{
  "train_examples": 145000,
  "horizontal_flip": false,
  "color_jitter": 0.2,
  "num_classes": [2, 6],
  "norm": "batchnorm",
  "kernel_size": 3,
  "stem": "single",
  "init": "trunc_normal_002",
  "learning_rate": 0.0036,
  "one_sided": false,
  "max_grad_norm": 3.0,
  "max_steps": 5600,
  "lr_schedule": "cosine",
  "final_lr_fraction": 0.1,
  "weight_decay": 0.1
}
Rows from block 6 of a small image classifier, named by matrix and row number. Each number is 500 + 40 x the weight over its row's rms, rounded and kept within 0 to 999. All counts start at 0. Numbers have three digits each.
After each channel's rows are labels from the 100 images, of 14848, where the channel reaches its highest value: "strongest on" is what is common among them. Only what is clearly more common there than usual is listed. The data: drawn branching plants. In brackets: how many of the 100.
# c30: last pointwise conv (model.blocks.6.c3.0.weight, 272x272x1x1), inputs 136-271

c30.208:437468448531470426528573606510480504526539513508549482539430470540528492403484512537499576481430485483529485533526527517485520412528531525523539546487486461497513434518503502531518543557493561516551432516462511519447576543497632534516454456506494504535482455494451439452453486569522527543518485490473479575581497477556458560454471473462494506540531532484509517568471525496465559546555509523522495594465523476
strongest on: three-way forks (100); autumn leaves (93); leaning right (40)

c30.130:410529506458485509540466461518519478521527535531532529526440465479425511467557524484415526455515495474537469507471581409485482466500496486434452459446497523475482489488463567570520473516535504584509466543572537571423410517418495491559462492523485500536570543502476535529527517521565538505519455501475538526552419511482531489530514517426542503524530494495496392507504429525475473485487536490467487472526539459
strongest on: autumn leaves (100); wide (41)

c30.51:484526494524511456533486536402545531483559468519521536477504516441459535476452520544489464494479460522510581478531503476591474464540630505495491520547469496435535454497515486513483462542523518496474457471533503572605542456429513526537601537534561535437479459506491533483460501523504543447494524465442516485537418559519517560546450495499458411479524509455501496445510474476501485551513499492485602494477563515
strongest on: autumn leaves (100); three-way forks (96); night (58)

c30.127:516508440483437474494541475569577477506529482482508600437567528471496489528502587553483556526508543529524528530563517467434561493549510522496497448451410495446506426537521526489453500491549534529513509496462586457427548495504489535479447487475475524397460511460460498471516484545568550512415544512476467547549529569504534531488568477483477468505560560480430468497548522476590505497574516491507493536502491464
strongest on: pink blossoms (81)

c30.165:517496448497513557541481485468429438493518467439509578567549463495450519487481461522548522476532486448472539474485444501570462490461525570415583487496503531454433506448527457467479457605478384517467500476447500508502550561488471546460530451524514451535477439484434463529476524437434475466510519505512566613522454590517474509494466428484446512428529534471539452454539553448478474402467548476439548524480508488
strongest on: three-way forks (99); night (84); autumn leaves (70)

c30.205:443491485511448470507529487443518484480538469490532444487517473535481475479513560492564481534377465462472444563535499510571479461510498418471521539496456529472522459418457472456538510473507483430479462482469532455482463496447404518585533483482548416478437452384506451508448539514437472439617525521472499450475498591437427505522531471505543418408492465512532468589539470395523530413492500511484538495505562477
strongest on: autumn leaves (92); two-way forks (79)

c30.232:550455512523507499526472478548581545494502499458545561558533471544527487471525417553511499563477513403531521425457509481548506521524507444462489551515529481549512517475516455485442472582561449528545501501507408477489470508511553490463552475481533492414513436588495519531471547487561467514455525514532496523505524595474488401588500527508475432489518520516521390455439556489434427575463490493502475470539537457
strongest on: two-way forks (82); autumn leaves (68)

c30.264:524438460469517525466620532480380512499551488503532531517455514517591526518530497582500508543535487505469452535585495492488500534539447598478563486468460459502548464548518532497475527517482527536517421549494478473527444484464524550480466478459498478530563545515554437462477480553510505532474548575524463557497512497512577589529536485548490493576452525549528432476527483537492532475464539570515551562463413409
strongest on: night (46); pink blossoms (45)

c30.162:465469477526527512528448503480525393437508470504476480520427470421524414506510448431482453447442513522523561529484437500428541526468476528488446483505484441497497532464512538481440470494514467478478547455431426495522430515492523573480478520552482558531458520516521534539502502562437551437466525575488549531476487492411530545510571533493479420498505466449398516533558477520525423494523470501501568500524472521
strongest on: three-way forks (100)

c30.44:470521478487464523460458482504544502544516448473574484508498494491489474496552413537487466506463533418472494498454542495613558487503536487566532508472474423549487520512461457443511503452541514532567548499476560510508500510518502433564555418481519499429521486448535439487413531540472462466462581524566545537409564481533443486516526490478520555465567407519475580494403531625473520532532506423520464508460489523
strongest on: bare (79)

c30.91:446433407499434533472510566566461515540461514455462546565455491540490526521529473447512520512439544507435374473487482497398508533540514376507414486522509490544430495482514500555481504538498459508580457490457504453482519438473440488503478464485469424526532513505463431502525460499427473443542462434487610519538533519478416527428550470536518486465429515566542523509524448459487522396473478498451531518475518503
strongest on: two-way forks (100); pink blossoms (40)

c30.230:516487548499533530438500528537476497447540535499492511424507533441490468507500567468491483410449432545500542452475509544504461471506449528455457507526568480541468470514533523506510454529498509473507543478463498511456573533499547543465502536574501613521458550639410501505503433446518497509455477569480506468514515539436552547534576497461497455508374558511462506597548532519512505516542575461507493522489516501
strongest on: thick trunk (67); narrow (63); green leaves (41)

c30.115:498525504487480498375510428481457483453496500423433469422463492511485551437489486497539529388404522423503569464559479474405485484460517574490522477511566522476466519543481509493506565446428503441502441519553405466495441447470483530493429465435482532549514538490496505454482437566519543505499483537459440516535515532463489490511526458445480414467454520504473458593507506455511452461499507573504481540548510505
strongest on: bare (83); leaning right (37)

c30.67:451552479474565445540480463462376485472509513591438529410520539529527494447468428499498489478532466558466522457433487470535556518558515517491472453550565511471516462458421524531466487483487510526456530470467457498579465506525512505463537495533518561499475492523501543499493492489534488481521525523517463559466463557469509443556498560490544457519572474402488542435478552520447496494427549440527429482509464501
strongest on: pink blossoms (100); two-way forks (73)

c30.159:593598539401537558472496446621533522526465451439487521560458462561489463504549518509548497456538451404519538467500511469498617475477472515549458496530492549512551487496483521562516534467583473487486468446474485583607476520516432499540549511434433522564539476547468508481521432501538513532415447513496454441527479525508504495496536522442502450515327516494490500487478444435494478560534496490439454477446473513
strongest on: bare (100)

c30.152:389440515534522484570465540473503539496486456507521535537558393508531463491442481516458468522505468539490472520544483511522483476523516500504480505493538441422507551487517428489523485479518551455526491522457515517526474462474513470549453468450524526460538555495535547552462468501523492524565466473493482476517526569547462586475503497497458466498515473507463527489475496498522515515524601536586547533493525519
strongest on: pink blossoms (100); leaning left (37)

c30.174:511519466536461421455492517512464462529433451555448440494491530458525456541488450473493465486523468505477456471470527471476496563460452539419523505517499530422496583520446464526567464519465474549523476473478477490479478490485478430457558472479460492540498473433522535457560497457507548469533449544465544482508516519516494566555526518517494403479472469490473471544517400457523482478544615538487493535447446451
strongest on: red berries (100); narrow (43); leaning left (37)

c30.196:431507430390520520526447518545468499468489431481532559498496558486540581532523509529525490604467501459485540436477506547422531550512444480475453501436496489495477512490490488522475494510458480558481475518500421483426516523566465485524526578453504548580479591511501544476509578511493525556419559552584522487433609534484472503543529546461450491573510502484511551559473431468531477513520514540518465532490520563
strongest on: white flowers (73); thick trunk (72)

c30.64:531515541478447534517508532514416488505487548492484500542469472479520497543520497497548518499464519521462555462540523511416507518523471448532456487483480494524547488543542457518455526463477488502544459498529460458484441449562475508505465462525468457500561549498544585517500524505602474495574456480486541564498500498525513516526509501497507474488496493515566459588495434439529514468509488466546472521527512516
strongest on: pink blossoms (100); narrow (50)

c30.261:522500543453468511473545479520504489537508459470532532486498481491445467505511535576514525500537471472495509443607526513453513483466501585480529466468508555573482441488512604481490527492496570597407542473503595442451522570554485445484394557570507592526466479540499527515576500443540543470525480563450414559522548514518439492502595527466433569546576491520470487531556427569516448486531502466480512493520550493
strongest on: narrow (69); thick trunk (63); white flowers (44)

c30.105:544468493459456523453507530473435469441526474525433518493514559481507495507486483491497566456482485471547517495519530481479492506447487466466452381499452511480446512454474452501493525436495542542501501473503547460504446500482509490458474531395455547451473520460505427497488476464469526515502467494496551533486492426472501496477581505563506527469516478502492518566555467441494554462506458512526473483489450502
strongest on: pink blossoms (100); narrow (43)

c30.1:404438514540416463434494485492505481466545466467550504480454459523368466454380545520429506497521575544459519477573526424505482440474535395480475466389439512525490486558476487411512497553452496499531495484552509523486456478522494453515513512490499503465504543545427484477511505574415490466449475468474605538548531553480449494464504488454519457464490440482494437427557594477547542475533485397507476482528500442
strongest on: autumn leaves (96); drooping (40); wide (38)

c30.179:569525507545509496497447531486554487543489554573471393496500461549519436446424533501513507500513474581475502507499470483564478511501490455438493479536521563530483534507488555458549511485570546598437458498496526578529543461441497422521595549613499512509430502506459552447483459454517465511587481527515551459500519512474486461544447512458564468526581502437499557491461480528482459526508454493483474470496488566
strongest on: three-way forks (94); autumn leaves (76); wide (55)

c30.106:460478475513552556528465551479433547501495429528509516607457492463486486497445434484512525490432507502444502497464389513510445491486478451448491438528516489506443429465490490490501519468531444457498550574459514509474495542446523507499477487469519511423537496450507533475578527470521518476522547589500452442449512556481491545554442526513471455481574446540537451524497541477619570542447478531492492572481514532
strongest on: three-way forks (99); leaning left (44); autumn leaves (39)

c30.126:542503543548528512498548514516519532469370466458492507469504488547447420562473463548497519525466454466572488466490635519455478449415553523422477536433495450530580547475471490473520542527527432505489584570544469450441484568463578524452518527505504481526480475493539534479481501551483511516552480597543414475564522480552548553440394474527529496440473462473503476555507526461500454529559496474525538458513537479
strongest on: three-way forks (86); pink blossoms (83); narrow (39)

c30.166:445478503540546557520491451539562488503478503561454529457506511467473528524428385507501575567513488443520514531524549489515528500503600438488494489497445522495508553504529496545499498535550566504502561456432470508468497534552476484501493501458518561526358440489536564463469440491536492417546495556549493540557441520581463583534457566464487449514510457515466482549506505421503426557488510478530488528485550505
strongest on: three-way forks (87); pink blossoms (68); narrow (48)

c30.141:478472532535546568546553506511450517514440505483493509527530495499487485438455439453426519483497530451507510496558505450463461473491411512450475468554577492540447444489499531502490515535452440447417519507568528443467464495446481442452476478501514525523519523438543480501517542447491540497466527467511534517455492407455470511567497524519485483457511526489521503510530500484552455471491500541467469454456491531
strongest on: green leaves (75)

c30.201:502512442511526475507454454442464512549453476519550554480491548497599503509451410461443456521542562489532424513498510513469494531561516503482507436546455454453557476584412476449463526462458475541505504503468471507463486417490473523547483559603504397468470495441559503482454441504456468505540485577509505492494478518523468537450441516512519540533580430577586453549425496483533478425442459489542515524537570475
strongest on: bare (99); two-way forks (98); leaning left (43)

c30.86:468542563566575497479517438460521443513590495565510499451464535515540514498482557472545508455513528498529505552460570477525471437532510497555519510497483519467510525479491491517520558505514479493440450561473552489548493437424527515588483507458476542505455478500533485518474455463542508473626506460526477529535529568483455511530431488521524374492536526486597503455523543459494552503472488471470407540484476469
strongest on: pink blossoms (100); two-way forks (73); leaning left (58)

c30.155:472432485532445473482503446530518441497471550519517451446584471500494465476441484468493474501540509580516490523590471477532496450483536508466474456481509521435474518473437485435509587482407434523495496510519468472522406451471541451539507473482498538501454489523524466456450534446536481544491482457479510500514500472429433488413579447541460442506482532482496547534558531489446444390499454575443479531557548534
strongest on: two-way forks (96); bare (50); leaning left (45)

c30.267:456452440489454514501458517479509462396487469454502504443554490459535531482482486546536472594524502436535524531464482516400414522495484557452472526493464515539460504468604481476440475449506543487451443567478497428518494453466496451486482488480451461534472448532498474553535440454499568415526453483505558505562538527458532574497464495485498495457516453472480494528520486514537518498492455468511505497493460473
strongest on: autumn leaves (59); leaning left (45)

c30.227:549512507460484525497514425496447498512518477536363499531464481518454536565463562497511476475521500541474525519524497511561435502525470445532517499542496585560502487471549534560435430519467487614475508450519572490571472503508516470495523511524550467563522545558468528548478500526456496484504458478502506483487581428460509482543512527493446589544494445570509508533431450596545515487542420473393480530445512569
strongest on: white flowers (100); three-way forks (93)

c30.193:521462582473465474481502504498547481488487492432533574502464522497638436515480477529485521531483560460532553542587418464438548513463438522542450537504516477540505466467508531494457507406548556473529485505534473434550492487460457500562477542442512478476480467523548492558544495497514492495447528527538470425504443481598456462460536591539519466389396449476537502502518476543530530536478497514418519540516511556
strongest on: bare (100); narrow (53)

c30.11:545512471515485514506554464560414456464512524568442513536458475542533520564532485514418526488480501519472502501485529441478463582482549479525479467492428502513443483458516528482478468510503482550524539478497432468462592504528530465525534493431460475577573545453580513564497478476486571515474493479499545495448518486503467487425508428567502544530559473525452516452475459533519492503504495510507524473481544506
strongest on: bare (100); two-way forks (100)

c30.31:484482450547502540494510510584516426460433512421529553485496514506461500513538456480527591498611571508515428499496490580467551511500497506543526528477507516508524565527464512528506512484570500499483576475465574487548592492544467418513522486537490456501502432439513460451504528545468585463569501484512473509459513441519460527529448511583485550495640451464515511483438534491472471525539530464581480467492486525
strongest on: thick trunk (68); white flowers (65); narrow (40)

c30.128:530484493460541439369481464503486534470503484472527548496505448471411483521445544555489457529546507527545434540543497489482456479526520449485580543499498495461508522575475510445495467522453422464556447515469516532519535500502487443562481535543548482570489524441515514549476518463484437495556432439475471485511525544351568561525465509541531540535457495519482577471500496421450538470467521483534469489415507533
strongest on: three-way forks (96); pink blossoms (76); narrow (40)

c30.239:486560437474504579531504580486457533548457588524527548512451496558479569519431515575476517538474534463526462521572499494550519498602494494532576476471455519537452455512438461457466483433526501478491546542528513484498487448535549473454519506558512434497548529441495517508532510470515453488520535515561473489473512487485520522482467539464523590514578420549441487520441488553565560627477475517474518474525630558
strongest on: white flowers (96)

c30.5:525513443485524505521439451546493513446485546561521513534482531467552534510509545515526473526515491535442467543511459583481430478513480415532536446476413491553451483497465522491513459507470345528517495557489551522453600498509456528541489478475450507493491512473471523518545544357495474467465496502504483507469564509481502607467479405426463605522604499491480503497489450503475426416466490564540546518522538528
strongest on: bare (100); branching: two-way forks (74); thick trunk (64); narrow (55)

c30.90:421463466490526461540421489433486496471575447549505449492522487497442510445486558497534498503522529500491559450485445513503458488502471511487441469435444607488530545495506545502547506511479449500446467516519491485585541473489547484439546499515549592493534427499486445421430494523487510530484514532485497516491514504441533468452474413476576428515472458512559531457576464510459411449507534461493521486402496443
strongest on: two-way forks (100)

c30.55:442553503542442485479492512541540531509415527500493496535553544517521531574487573461456504478554498512512520458476478444492537517562479458539499435521513547539511480472500438493582513466452487507536563605469451518446534457558483462441530540450516401539508477538505531501582483460462501500424512481497496480508505448534514507471473477422578536459544560551499532537534466563545518548482555558437490510506578557
strongest on: three-way forks (100); autumn leaves (82)

c30.28:547493478495536457449488530488463511560479495467478528505520465552479479562508438497454527544570527545469453368486493461495512496521548487491560501421507585546561524454431453487511537497523507535495522441530522524577496554526524503503521514526583426433491532475504473555475456478535505520513537469427546503498488509517456466526530576489555460521476563495550526452493489399512453576577514523443534468549487464
strongest on: two-way forks (96); autumn leaves (83); drooping (48)

c30.195:468484540522477478519524469465457475483462512576516484486430527489566454502512459496468403442495512535464570512525504485453504507509478415527505512514524535481485504481416460441450491449461498514504440520493508521555438466487437513517509499463584446500472535465463484430459498479500445474490495497494489457476473474408441462494504481576570370425518473437516466535512504389458447432545529512454524468465501448
strongest on: two-way forks (95); autumn leaves (78); wide (45)

c30.101:506543489477476477500555474593478523498456458448557501499496499498471508542562497525524464554560437555453516527536475499492468556442511485546441523505519497576476401526530424484492538531455538515520546469539552449606458466545518480525461477500490448536494436480509476447503594469520570495561490484516481558483556434502447480462454480509476479517371426551478491496441498538494537485555453501491479494460556549
strongest on: green leaves (99); narrow (67)

c30.0:515580438496502472493506477425466524417533467494506569490455538484514558500424429520555547472483468499462619487493500465526560530466537419536517465507450477467492424488504443514468479540498451474533559415505511554498515534583494492558470531587497496520451473459424489483486569469618472592475459495554487573531540519531482513506564516521447469618521504455568492469474576477489515394521520453542520539494458490
strongest on: autumn leaves (84); drooping (50); wide (39)

c30.75:465526496534553438550465524558545488449504428540562507447494441490481540513473491518489503529505483528475531554460518456493504503436505479495393515518493512486479491534545465475426423490500513485514521555526513537485466534530494543442453454461504592546456429517483533442475433485509483487542525459540411556474508488533505653515475473530476499473504471524484543588539491432472447573506500397506476471438539486
strongest on: three-way forks (99); wide (75)

c30.77:483496459525543460468484498411479527535498486514492495570538558536432456414497443482521498540478475489445510491604441454443532556485524562467504523453528484455532436484512486483493452518512491545449510495474550637418450492527534458468495546556494551500537516484508493494529508526511501526525483545462487553540562443472548470473481562526470472562612510526445499460442497534491459488545495493530493538514489515
strongest on: autumn leaves (100); wide (53); night (51)

c30.181:501475548493514502493540525540605457447444506557485454585471446499510492500536575516509527613485483475468459525580535447549516495563492516528406455502474496472515553428526494476554559436565481486504527439509452453406487531412546507515437540539534520452500554486553500507515490494484520453576495494449508531461529534453468563469559604447519459458493453484515523438538469487467505487484450488540514503506507433
strongest on: autumn leaves (98); wide (47)

c30.57:574480506555563477501555472516549502523550503497492515497568513514479542519473432482465457541595464520518468536527529556460370527528571535508512469459523476567537467528474428480436499476545499510504589495490488494533533507483531528503443523510524521512563553436491530468371561522441558476532503442565498449417614529419488501466469463521575549507607491478523523522449456543480502475498563545479461504502453494
strongest on: white flowers (100); narrow (39)

c30.59:504550585562550549512504533476533528478490513479445497525527503483486515487461592545516496395473496513527482571477505510508449515485454488519414472531482538552539489492424517580484507491490482488457440548554487489504572491451604495522453415542540475466505531506551450507525407456458501454672502522460470475548434555516456499462464511565498434447426506506539478486518510580502556507486464518531478444456528459
strongest on: two-way forks (98); thick trunk (71); white flowers (65); habit: leaning right (36)

c30.202:482534497497563500506516472472525531430511539559475475489527472489608504467549471435453538490481479425510590453489448433475459485442430461454461435472424532498487501520567475479470484432476508416454526468467512516446487528485525480449542460447421536498499504550560441503516498521534539514517534490485511511431506477451486498469554450461478461456494473569471477520539465447542489495468499526473531570469478475
strongest on: pink blossoms (99); narrow (42)

c30.161:583481544470588547426490485443488593500395482444546526556533498525386562552466510564534453510558468499524491562572515545534444510558479541489519471541502489541545533538507409522509505513472531462469511574543580535516481501496559497547545528466475472447502528489561483563515506463451532448510559484520500471447572504457479502500481516529501548479447442515411526478395483502522538482453489452526535499429507495
strongest on: white flowers (100); two-way forks (78)

c30.81:574490477479513563471480490493415538493502472475516517474464462504521579515496453499522523397566571529536523537591421454455464516446538505499464485522534445530473535560596498501525460547476467381491526479538455550480489520517433504496473535492480541516583520598514482527514446559487528520516500517486521529582465569567523516508448529439519459503458579474473463519556500473524430554517537500461530477550550498
strongest on: white flowers (64)

c30.158:458443497526432499489489531487502407510497481529524449427415508519567544486488553476542498535429478463496550514541469554456447518440468539487442476453467523421507440510495470460453532378472581539478442501479475487530502415528468505485509450501468562453503446523510439478471521484511508480459474447505487504510561450486549541533527531441402488509499504432514611526532525481477494438471534430562490571458452460
strongest on: three-way forks (100); bare (40)

c30.149:473438492530463491453468531508534582483550513525504534555534520534552476485436518499502471500428530475527509528548503531476483535454529425507438510513451489497485501469495497503516553413525543523541445499470495514487489497419511533502447517546517601474367520557554464438526523577490538479448504473506528457488556458428521473472522506497485483512526408480452516549498475531521505512521454489505460485460479501
strongest on: red berries (100); narrow (48)

c30.234:505544553565518491461465467393554584567492531476460460550517470508496519574487497517534457524563465464507445579556503575566486467489509514537511532519485499518485435497496529425503534538552480421466537528544557497554475530482546461452472388454523476442503439458495556520511480505481507452491513491505488507493566534471547505558471543513500595503541506446463478538475586537497497484478455534507485556450493597
strongest on: white flowers (100)

c30.132:456512479536491493448452477509515515519487478518512500478500485411358483467500539522517549456506462522503573437433469477529481474540571494505511494537522528505442564402524491496549507578484456474526501548491512526484563580545518522479574443604463626529459478513416589491486569523484520523511470509508459583533548488462486481482491500454495512461504459531409554486466541530517481487544562460580550530449520524
strongest on: night (65); bare (45)

c30.103:495528533463519531508516409506533468567497508499488514501510514502450392494526499552498545522506440399523550384313529491557599511482497509549462468478440540483530484467508485507528567480531525577417502500427481491548547538484559487490521494493523449489457519476486474450476542470504523494455540477517513505520521548523470477566501401442441477551536479417460557476430431487496470513515440460513489496480439472
strongest on: bare (100)

c30.163:492420439543414493532480552503585455480463489551501552510526458518479475417530480508457482507437520445452461507494453484488513485471470517512409494472478500501440490493534481530501495499471470472498477573500532462544541576481502514510590411513549468382509454543525481516468495521462531424562455505577440464430569515532484478477495457515445540494526480472481413422427502488556521453508495476547498408491538487
strongest on: bare (98); narrow (41)